From a checkpoint of a small image inpainting model: 28400 steps.
Rows from block 10 of a small image inpainting model, named by matrix and row number. Each number is 500 + 50 x the weight over its row's rms, rounded and kept within 0 to 999. All counts start at 0. Numbers have three digits each.
After each channel's rows are labels from the 100 images, of 14976, where the channel reaches its highest value: "lies over" is the class under the peak; "strongest on" is what is common among them. Only what is clearly more common there than usual is listed. The data: made-up waving flags. In brackets: how many of the 100.
# conv: 3x3 conv (model.decb.0.2.conv.weight, 96x96x3x3, each kernel summed), inputs 48-95

conv.12:537462451489464548447515532524484439430502465413394498507512527538442437497513526475389551482499471455512560574493486477513478464460434553470492
lies over: flag (93)
strongest on: black (51); many stripes (46)

conv.3:558458451415514464555558491483542486449493499488448543483526492502486552493554501426452566514458573373520438584451529542530530478507518512539467
lies over: flag (80)
strongest on: upright cross (33); offset cross (26)

conv.32:385506530497512521578508521531569535497447495516484503494469486221501551458421489515503447487502383518496540492517518311424443441526521552540550
lies over: emblem (41)
strongest on: ring (30)

conv.6:512530511341544535472477493313492510540521502521429401473498514533509505506514509482502538517243501487479515496531539466454438509499508559544511
lies over: flag (82)
strongest on: upright cross (52); white (48)

conv.61:514537555497475438434496479508530539459527490548469502518486477500491513495492522618442577487502551480556538485495459484580460427486461471433570
lies over: flag (97)
strongest on: saltire (44); diagonal band (27)

conv.53:510507466454489402495530520449577515454542492485563409481506507516481574486520525387504593530473568355509449531441548505523511452421497557509467
lies over: flag (71)
strongest on: offset cross (29)

conv.5:453439497470491486523479585513561581460459433481474523561492448461493445477475470428435480508470532455561472507447442490551493462540498558505537
lies over: flag (79)
strongest on: ring (74); yellow (48)

conv.72:514484423485451507541476527494501539460493501381423490489496494521490424479546477437405584478521532467515520534499502444563480574476434471424486
lies over: flag (95)
strongest on: red (59)

conv.10:492469444596412546579439553595466497527487459453479534509533433566486441515585414482512586490548510515528535484346576407478452474523426479532496
lies over: flag (71); emblem (29)
strongest on: red (57)

conv.67:481519591493521553518385609456452512514503540512508550578571544563550501397523411495514535529490482514484534492547358460470431497555484572515523
lies over: flag (96)
strongest on: white (83)

conv.0:527498456451488530399509518505530497480486511453283458526493461526465438514577464435495555457443476466525480552459505476525468511465445434428497
lies over: flag (90)
strongest on: many stripes (50); white (46)

conv.24:503480527476435482522508480512509623482487492415462498490453503559468463496497492637436594489508453469540525494493460472500508524420477491422526
lies over: flag (95)
strongest on: red (56); saltire (36)

conv.60:510329496493414520577417518479653516496495503498525514527502486520473497450542408531467436535481519495578573546586518436426513532541492474474494
lies over: flag (98)
strongest on: white (58)

conv.14:557499449496525534466621456485457501427372486537463514500540543484453487476551522423500556499521501479456432472487483495647503500475554571477435
lies over: flag (93)
strongest on: ring (70); crescent (25)

conv.44:552525550481382512508509569497523573555525343423497484663624503500463511515578392483458453529492483537520480486491542437494492445543475437500536
lies over: flag (80)
strongest on: green (69)

conv.56:551487462417448540361532509506510550451481502468422487485487473518463441512547507548445572472470486472520475564437492488517526427415472448452499
lies over: flag (83)
strongest on: many stripes (39)

conv.30:567392572612519513583698491507460517472507486534496566489363544532511511535544495527477482533497446493484505490444437441553377521505492472449497
lies over: flag (86)
strongest on: black (65); diagonal band (25)

conv.76:504497381472576467585479452488468543562481491501419435537498469512432549478548468473434477505495502504471463481459464506505406648480517537539503
lies over: emblem (34)
strongest on: white (45); ring (31)

conv.52:441435445464487513603466475570479597458500508391475464440418447505490449470539512449529481529477533531494564475450551492521480491473474526562473
lies over: flag (76)
strongest on: red (46); ring (36)

conv.46:532471429484482500512540585449516490455509519493488461621592477481486514540511414459492541460478490477456583490461494449452447504476523531451455
lies over: flag (73); emblem (27)
strongest on: green (60); saltire (31)

conv.31:484500428487510533448514567518512438441474489552431506542442476533430418527534477471438566452497531475510582552508463464574484484398453440421432
lies over: flag (77)
strongest on: red (62); many stripes (31)

conv.48:579464482457483426546555492495574504446538500478437504467515497506493584489512528394488601529473585365488447569458533525522509455470499537538481
lies over: flag (78)
strongest on: upright cross (34); offset cross (28)

conv.35:499497453427507516602449481484540452489520450504555547456423397523464449459526484476495451530491507511586619520472557507543468506561466512492488
lies over: flag (74)
strongest on: white (54)

conv.49:454439500468483508415405519512558598565509503501495501475425426504536461505528468489465541542471523483478512500465487555546547587466490495552477
lies over: flag (79)
strongest on: grey (64)

conv.81:536462518492481478529472502570598565500507456526471530474430419521515551465524509540469547535550495468553556507273491501517544395521503536476458
lies over: flag (78)
strongest on: saltire (40)

conv.74:517447429497542533539494549515549515491486494453487474510491448529444467493556511394468575445498496472555527553502478471560488568483433449449467
lies over: flag (93)
strongest on: yellow (51); blue (46)

conv.43:476400476483514532487512487552445477447439496502441489446455495406547440469494568496437543516528564463582547504476435521631536442526484590504541
lies over: flag (97)
strongest on: ring (71)

conv.93:531508431496473513445482472496518477489500501546494457482468498523493527461508534505517483499485449464491537471448582509461390448549570589454408
lies over: flag (81)
strongest on: ring (51); gear (35)

conv.54:537452463484520448527559518502560472489519481479462419463516452514478535488530461457493568513484561377492488564461507475602521456496573523499430
lies over: emblem (27)
strongest on: black (47); white (46)

conv.69:498462510601483474559425593648508441512537499482536575481406492521502504511516513502520389525674453482461566550470472453441450513504528537549505
lies over: flag (100)
strongest on: upright cross (25)

conv.8:538550516512562402490517530531540512517551489432510461473491410518522528482523594445425566526479524453527498452496490486529499548534474573463515
lies over: flag (75)
strongest on: white (56); saltire (41)

conv.79:575466547476426517553542405504555400495552455494551501423470497522469483539486327478484465498480534514493493442562530446468437499545529429493518
lies over: flag (100)
strongest on: blue (91)

conv.80:571489547502623534446522553514421447500526444549482510508537448544512446485539602557546432498512480516496578525476466449466497481487519615538518
lies over: flag (89)
strongest on: teal (66)

conv.20:469502442506522494403500497486496460490495495464436417513476434554492518507548492393427575449506511467515583491483540446582493542499475505450446
lies over: flag (95)
strongest on: saltire (49); blue (45)

conv.26:481462453479474418496554465520485463435489460569512447521535491533537545508562531383440574523484539427475462490484515515518515541518532568499410
lies over: flag (85)
strongest on: red (54); teal (54); upright cross (36); offset cross (25)

conv.85:513474448483558530484523500558428462514526530403508476469418476506483468461538543472498462515466526473483555528490459476458434493595519584398316
lies over: flag (79)
strongest on: ring (53); gear (28)

conv.59:560443419501570468495574505496522535447510520476463421475504502490432575506577434434467551507495567399487463546506518573508510427458477498491405
lies over: flag (86)
strongest on: teal (57); red (52); offset cross (33); upright cross (32)